A small contrastive audio-text model, trained from scratch: 13600 steps.
Rows from block 8 of the audio encoder, named by matrix and row number. Rows with one number belong to one channel. Each number is 200 + 30 x the weight over its row's rms, rounded and kept within 0 to 999. All counts start at 0. After the name is the row's rms in percent of the matrix's.
# convs1: first pointwise conv (encoder.blocks.8.convs.1.weight, 192x160x1), inputs 0-79
# convs3: second pointwise conv (encoder.blocks.8.convs.3.weight, 192x192x1, transposed), outputs 0-95
convs1.32,104,186,226,228,198,270,236,177,186,180,198,193,155,152,214,157,235,177,195,202,180,229,192,211,207,236,192,191,220,200,226,160,108,197,221,229,193,227,215,182,150,210,160,202,172,107,213,247,201,256,198,205,202,196,264,201,196,200,201,167,212,219,223,208,178,187,158,218,205,196,198,153,266,161,222,181,177,225,183,249,205
convs3.32,102,183,259,192,250,152,241,176,211,165,192,180,228,199,190,235,197,252,246,138,200,156,179,225,216,223,239,200,223,218,154,170,226,196,157,153,192,195,217,211,155,196,240,203,209,189,249,187,176,150,135,225,174,235,200,237,172,221,154,187,211,143,188,232,231,228,173,250,203,166,199,210,223,193,192,158,199,230,184,214,204,194,145,124,184,177,246,174,228,175,162,162,232,199,185,198,206
convs1.33,101,211,223,189,224,170,236,246,220,201,152,177,188,194,257,252,136,194,168,199,194,168,216,175,187,228,147,247,165,218,222,235,213,219,243,198,140,194,191,133,166,194,172,243,199,143,174,245,176,226,194,215,196,208,146,230,157,195,249,167,198,195,178,188,215,192,140,162,199,210,187,200,212,221,161,227,202,187,203,197,215
convs3.33,096,220,142,213,230,213,169,175,205,200,194,230,276,185,187,235,157,192,118,188,241,197,203,268,174,155,186,203,136,215,225,195,213,208,231,218,201,161,174,179,207,247,207,199,239,192,168,273,215,209,227,143,202,218,132,255,191,203,168,145,200,148,160,159,170,161,168,199,201,182,181,214,192,198,129,180,183,220,146,206,254,189,205,183,210,185,205,232,221,202,232,173,223,218,191,178,212
convs1.34,105,183,193,254,158,220,227,195,208,187,194,198,233,183,237,179,227,227,189,203,178,182,180,227,188,226,124,202,194,198,192,214,218,234,215,185,216,230,179,231,197,188,221,233,167,196,160,218,244,192,227,218,167,208,233,198,214,243,202,181,197,174,189,197,170,200,139,167,201,185,228,141,223,204,139,109,217,179,208,248,192
convs3.34,098,209,194,219,185,164,200,257,198,224,183,171,215,160,217,202,153,206,199,227,267,278,81,192,243,189,183,175,208,150,227,237,213,205,181,226,148,262,175,204,192,171,190,176,181,177,235,238,182,189,177,218,150,189,194,196,187,206,199,221,232,197,153,213,166,182,230,160,193,196,142,197,182,152,169,217,172,179,156,203,261,176,250,222,214,198,172,213,144,172,195,206,149,172,228,231,187
convs1.35,106,174,251,138,185,200,192,212,210,227,150,172,180,236,195,163,206,192,194,204,245,227,242,259,196,172,212,261,193,191,242,198,180,186,165,182,246,147,165,210,226,266,199,162,126,205,172,248,214,189,257,206,170,187,233,222,243,180,194,223,195,207,152,212,226,178,168,264,216,190,209,208,239,208,186,184,189,208,240,179,260
convs3.35,098,237,228,220,158,191,199,228,195,138,184,239,189,210,250,190,197,210,233,181,216,167,160,191,214,199,215,206,195,211,250,173,169,262,261,182,232,195,217,222,165,207,202,177,213,279,224,219,220,199,207,182,188,227,173,188,240,201,197,293,228,200,205,220,182,249,211,235,180,205,186,235,174,220,202,220,228,224,188,214,196,178,248,194,171,173,236,221,213,245,170,125,151,209,206,224,195
convs1.37,111,203,200,200,212,224,169,192,168,234,181,242,200,196,195,226,205,261,177,206,215,193,189,242,193,202,208,219,226,157,163,191,143,216,173,181,220,184,210,212,214,161,147,207,192,218,191,205,200,193,210,194,201,189,208,198,189,186,157,186,199,175,163,206,197,230,225,195,193,208,218,253,154,180,228,214,201,140,204,161,255
convs3.37,110,196,220,187,182,230,208,211,190,165,155,209,274,234,213,186,177,185,196,195,181,192,211,219,196,180,202,257,185,250,146,148,200,205,243,203,188,188,199,182,209,205,211,246,172,184,210,162,177,250,208,193,252,129,218,192,211,182,250,209,147,206,249,189,194,140,143,136,222,216,147,206,170,202,253,199,212,206,235,216,158,158,230,206,191,205,175,179,219,178,181,213,184,179,189,175,222
convs1.38,103,289,197,174,181,183,215,173,216,217,242,203,213,250,130,234,219,235,203,242,246,209,206,204,188,215,203,208,194,210,189,185,192,191,181,168,191,223,161,199,298,218,233,210,243,112,149,182,198,218,223,180,175,198,163,180,164,192,154,170,240,258,189,197,217,226,225,213,170,175,178,172,170,187,166,164,156,230,201,185,185
convs3.38,098,178,223,211,197,196,207,207,256,208,202,181,222,236,144,255,150,189,162,231,221,164,161,184,234,200,217,174,170,211,196,208,157,137,169,197,209,210,183,124,186,209,164,186,247,199,190,206,227,155,209,208,205,217,119,164,208,169,193,236,208,246,176,243,242,242,147,209,208,195,232,195,200,194,290,221,169,215,199,194,169,242,214,217,214,226,219,244,166,194,156,186,186,179,217,231,207
convs1.39,096,230,173,240,218,213,148,227,246,206,179,216,191,151,186,215,168,205,203,179,166,211,200,216,176,208,255,225,188,181,201,193,187,227,166,228,222,209,183,147,228,202,321,249,172,163,224,179,199,213,243,192,193,189,201,205,191,234,166,213,211,125,189,223,231,176,211,226,216,195,218,171,173,178,171,157,221,179,232,189,235
convs3.39,102,142,208,224,175,222,181,247,186,165,203,166,219,219,260,156,175,194,172,247,195,186,206,230,186,138,173,177,239,226,176,154,185,201,128,197,179,214,170,200,213,251,186,210,212,207,245,184,207,244,239,202,201,215,206,195,206,193,204,201,259,166,210,151,239,149,166,196,226,216,219,203,211,189,252,180,127,202,186,142,224,181,194,168,217,176,130,224,187,218,137,216,176,133,183,227,204
convs1.40,096,248,233,221,228,175,216,196,158,221,190,214,218,153,188,217,139,229,202,203,184,196,206,185,160,229,198,228,216,191,182,279,268,219,139,216,210,187,170,187,198,194,174,227,228,159,173,188,212,236,229,228,177,185,241,184,93,280,199,201,184,179,150,181,217,201,183,182,183,244,217,197,192,263,158,170,206,213,214,218,245
convs3.40,096,196,204,222,233,210,190,186,208,203,212,281,214,227,218,215,188,241,183,193,172,196,232,195,155,147,241,178,218,219,212,244,198,245,207,187,173,207,231,204,207,228,165,206,168,167,262,194,187,188,180,104,216,227,214,203,270,217,211,223,233,176,224,194,202,188,207,152,232,248,193,192,248,225,180,196,146,254,192,217,129,179,247,192,261,239,276,193,207,157,180,142,204,195,227,206,253
convs1.41,098,161,204,232,190,170,219,207,190,198,174,185,242,191,184,196,238,186,270,206,181,140,221,204,215,186,183,205,197,194,246,231,184,204,193,227,216,216,208,231,185,202,208,195,178,185,197,227,169,160,208,246,209,236,200,188,188,194,168,258,200,202,203,154,251,138,178,242,211,177,236,238,150,209,250,202,195,236,237,215,210
convs3.41,100,167,202,218,200,145,198,177,187,247,243,208,198,180,186,194,284,234,186,168,213,176,234,246,194,180,163,232,255,211,214,164,199,230,217,223,171,215,226,230,177,162,173,192,167,240,190,213,169,228,196,258,194,154,215,240,201,192,219,185,235,161,201,217,234,221,185,186,206,178,245,155,198,184,221,224,199,180,170,207,178,162,143,212,194,203,149,234,197,193,238,229,208,237,191,174,195
convs1.42,104,231,165,238,173,179,216,218,169,232,179,227,230,177,157,215,197,222,211,225,200,152,182,192,222,216,173,220,191,237,202,218,247,175,241,149,217,190,175,230,178,211,188,214,142,129,147,239,237,166,246,195,220,223,162,219,186,216,175,180,171,220,170,201,211,228,251,189,178,208,174,194,218,220,200,228,201,207,203,168,172
convs3.42,089,168,156,234,152,220,193,196,156,258,199,254,229,198,236,203,198,227,191,237,276,244,197,177,195,228,200,249,198,191,196,239,249,203,201,175,202,228,194,229,221,168,216,253,222,216,221,212,217,213,165,208,217,184,168,202,209,205,253,219,239,244,252,239,185,236,242,252,197,164,217,151,245,165,159,261,232,233,252,210,203,167,187,185,222,146,182,184,202,146,200,234,209,199,218,196,229
convs1.44,100,184,265,253,213,252,190,182,175,189,144,170,157,233,210,222,195,262,197,183,229,202,196,154,211,284,220,245,219,168,200,204,182,213,259,248,189,131,156,226,222,193,182,190,255,182,196,222,196,225,161,292,177,173,159,203,204,145,234,229,218,198,167,212,210,191,194,215,178,174,205,165,214,189,224,161,181,249,207,235,216
convs3.44,099,222,206,262,180,230,186,194,205,229,217,227,188,220,227,201,208,159,270,183,166,202,199,242,186,185,173,222,290,174,195,174,197,225,236,201,185,166,180,185,156,190,237,214,214,203,232,228,232,195,205,177,241,226,291,239,243,190,207,192,272,172,175,216,233,214,218,207,206,198,168,195,214,201,199,200,231,158,169,191,194,182,169,187,229,202,276,254,214,231,221,241,201,239,220,258,194
convs1.45,095,180,172,240,206,186,226,224,181,225,175,190,232,244,196,182,222,211,165,210,244,205,176,232,219,127,228,254,150,194,184,133,225,230,247,223,143,171,223,172,169,252,230,189,200,220,212,203,165,186,151,160,260,220,170,178,215,232,195,192,203,198,236,181,160,155,215,233,211,177,234,182,208,185,184,218,168,211,188,164,187
convs3.45,102,258,169,246,252,218,234,214,230,212,122,201,190,164,208,217,176,288,159,222,204,147,218,186,207,213,151,201,208,202,233,192,217,249,181,215,183,170,220,174,227,206,224,122,185,192,148,193,164,191,207,214,222,225,233,241,207,211,197,186,150,138,166,228,178,249,186,179,233,185,211,224,209,214,222,166,213,241,208,210,140,241,215,198,184,207,205,204,210,180,243,201,177,227,143,189,189
convs1.46,105,225,211,198,206,187,271,239,216,228,167,195,192,211,215,138,185,232,164,203,209,208,243,197,194,146,195,208,189,167,239,178,228,201,181,233,166,139,229,196,161,128,149,236,252,189,212,264,140,231,159,195,190,170,183,174,170,140,214,197,212,177,184,180,169,244,193,187,222,194,172,153,215,198,199,165,268,187,238,200,190
convs3.46,104,233,188,168,183,227,238,216,166,214,219,198,152,145,228,190,162,230,242,197,226,149,159,243,187,203,205,181,208,209,234,178,185,188,203,228,245,201,103,196,237,166,200,127,218,196,202,172,191,214,186,200,224,196,198,196,214,250,261,262,213,193,172,180,172,193,238,174,227,184,226,158,189,142,218,215,213,185,157,196,192,215,184,137,148,206,192,178,194,227,218,223,121,211,187,224,197
convs1.47,095,197,197,184,142,183,204,234,190,236,198,157,209,268,201,220,163,218,253,183,205,237,182,203,185,135,204,175,219,188,249,195,169,169,180,244,174,166,273,206,247,221,257,148,186,266,189,256,223,248,203,201,228,232,215,198,217,173,211,208,214,191,197,246,233,202,194,142,212,161,146,235,192,211,171,194,207,203,160,216,144
convs3.47,099,180,204,183,181,167,151,184,191,135,194,135,217,198,188,199,185,242,169,191,176,191,210,206,240,192,233,213,202,174,210,182,219,191,153,221,225,212,275,213,195,164,230,138,225,211,212,137,159,202,199,207,288,167,185,188,179,196,204,172,132,246,213,182,225,220,185,168,174,227,168,189,181,188,166,201,238,251,208,203,246,198,200,231,267,209,240,241,196,186,138,179,229,169,196,197,160
convs1.48,096,189,203,169,199,151,207,166,202,237,202,201,216,199,232,204,199,224,188,182,195,256,254,248,138,150,219,204,210,190,193,161,238,180,219,196,214,196,157,255,168,190,178,215,226,226,182,214,140,198,120,229,241,166,215,248,213,180,209,193,167,188,167,177,237,188,162,173,180,207,208,188,156,206,174,175,180,197,230,246,192
convs3.48,097,175,156,208,200,233,186,189,279,208,185,194,163,166,209,182,211,171,266,240,176,169,142,149,177,195,155,234,141,161,228,214,188,214,185,180,199,231,240,185,151,192,212,224,186,221,205,158,210,221,205,191,185,166,198,186,168,180,245,199,177,183,198,191,208,233,210,217,154,248,248,278,148,190,213,239,197,230,246,200,174,152,187,214,212,169,205,157,193,196,264,210,193,179,235,250,232
convs1.49,097,156,172,216,202,208,177,192,234,181,195,217,198,161,176,169,285,237,211,219,274,145,222,212,241,167,184,270,192,190,234,197,242,212,234,202,222,176,237,187,201,216,204,227,196,171,158,233,175,183,197,251,230,219,142,241,233,157,197,212,165,171,154,264,231,220,168,199,197,202,229,211,217,230,200,193,174,195,226,220,152
convs3.49,107,244,233,188,234,217,175,214,208,216,228,174,239,215,246,227,210,230,187,224,121,165,197,195,181,187,188,204,232,212,189,259,171,221,135,226,225,234,193,180,179,195,177,177,194,250,244,197,163,168,242,244,152,219,248,175,147,216,201,202,210,215,202,170,203,158,198,251,162,231,232,192,246,178,194,204,213,216,246,219,235,183,246,190,196,228,218,230,171,157,199,158,210,174,239,194,202
convs1.50,104,183,213,207,171,158,232,175,189,157,201,199,191,185,228,153,219,249,169,207,244,181,220,211,161,172,211,215,203,227,225,202,157,223,195,173,215,216,227,199,187,193,188,192,243,184,198,200,193,191,184,236,183,182,196,165,225,177,203,198,217,223,227,228,192,265,182,212,191,138,156,179,164,182,186,153,247,189,231,228,193
convs3.50,107,167,199,216,227,232,148,199,246,196,225,194,166,218,226,184,201,186,168,245,230,213,199,193,221,213,214,252,192,213,256,181,223,159,225,238,175,200,205,256,252,262,246,252,181,226,196,221,262,202,161,230,215,199,204,163,205,207,260,195,250,246,202,164,236,188,204,219,166,209,168,243,125,269,144,108,188,219,244,146,211,200,230,191,174,217,154,163,256,215,186,240,206,180,173,237,179
convs1.51,102,188,234,213,186,192,190,211,212,193,155,216,210,179,145,184,182,174,164,191,214,226,209,270,234,178,189,194,230,206,232,221,228,185,169,166,177,162,201,237,181,235,241,230,179,156,251,156,209,236,172,183,176,224,157,237,173,202,220,207,201,194,126,158,206,177,165,207,202,191,204,241,170,228,153,168,185,199,246,190,195
convs3.51,113,191,180,193,165,206,205,242,214,164,246,230,219,202,189,235,208,154,204,220,167,200,198,170,231,192,203,235,213,156,223,207,159,178,237,223,207,256,243,249,182,223,199,165,199,172,179,201,157,184,211,206,184,248,176,230,228,185,198,227,178,168,194,163,256,188,214,185,186,157,183,226,264,185,211,243,194,217,240,212,212,144,189,191,261,209,253,165,202,186,182,164,194,239,176,164,188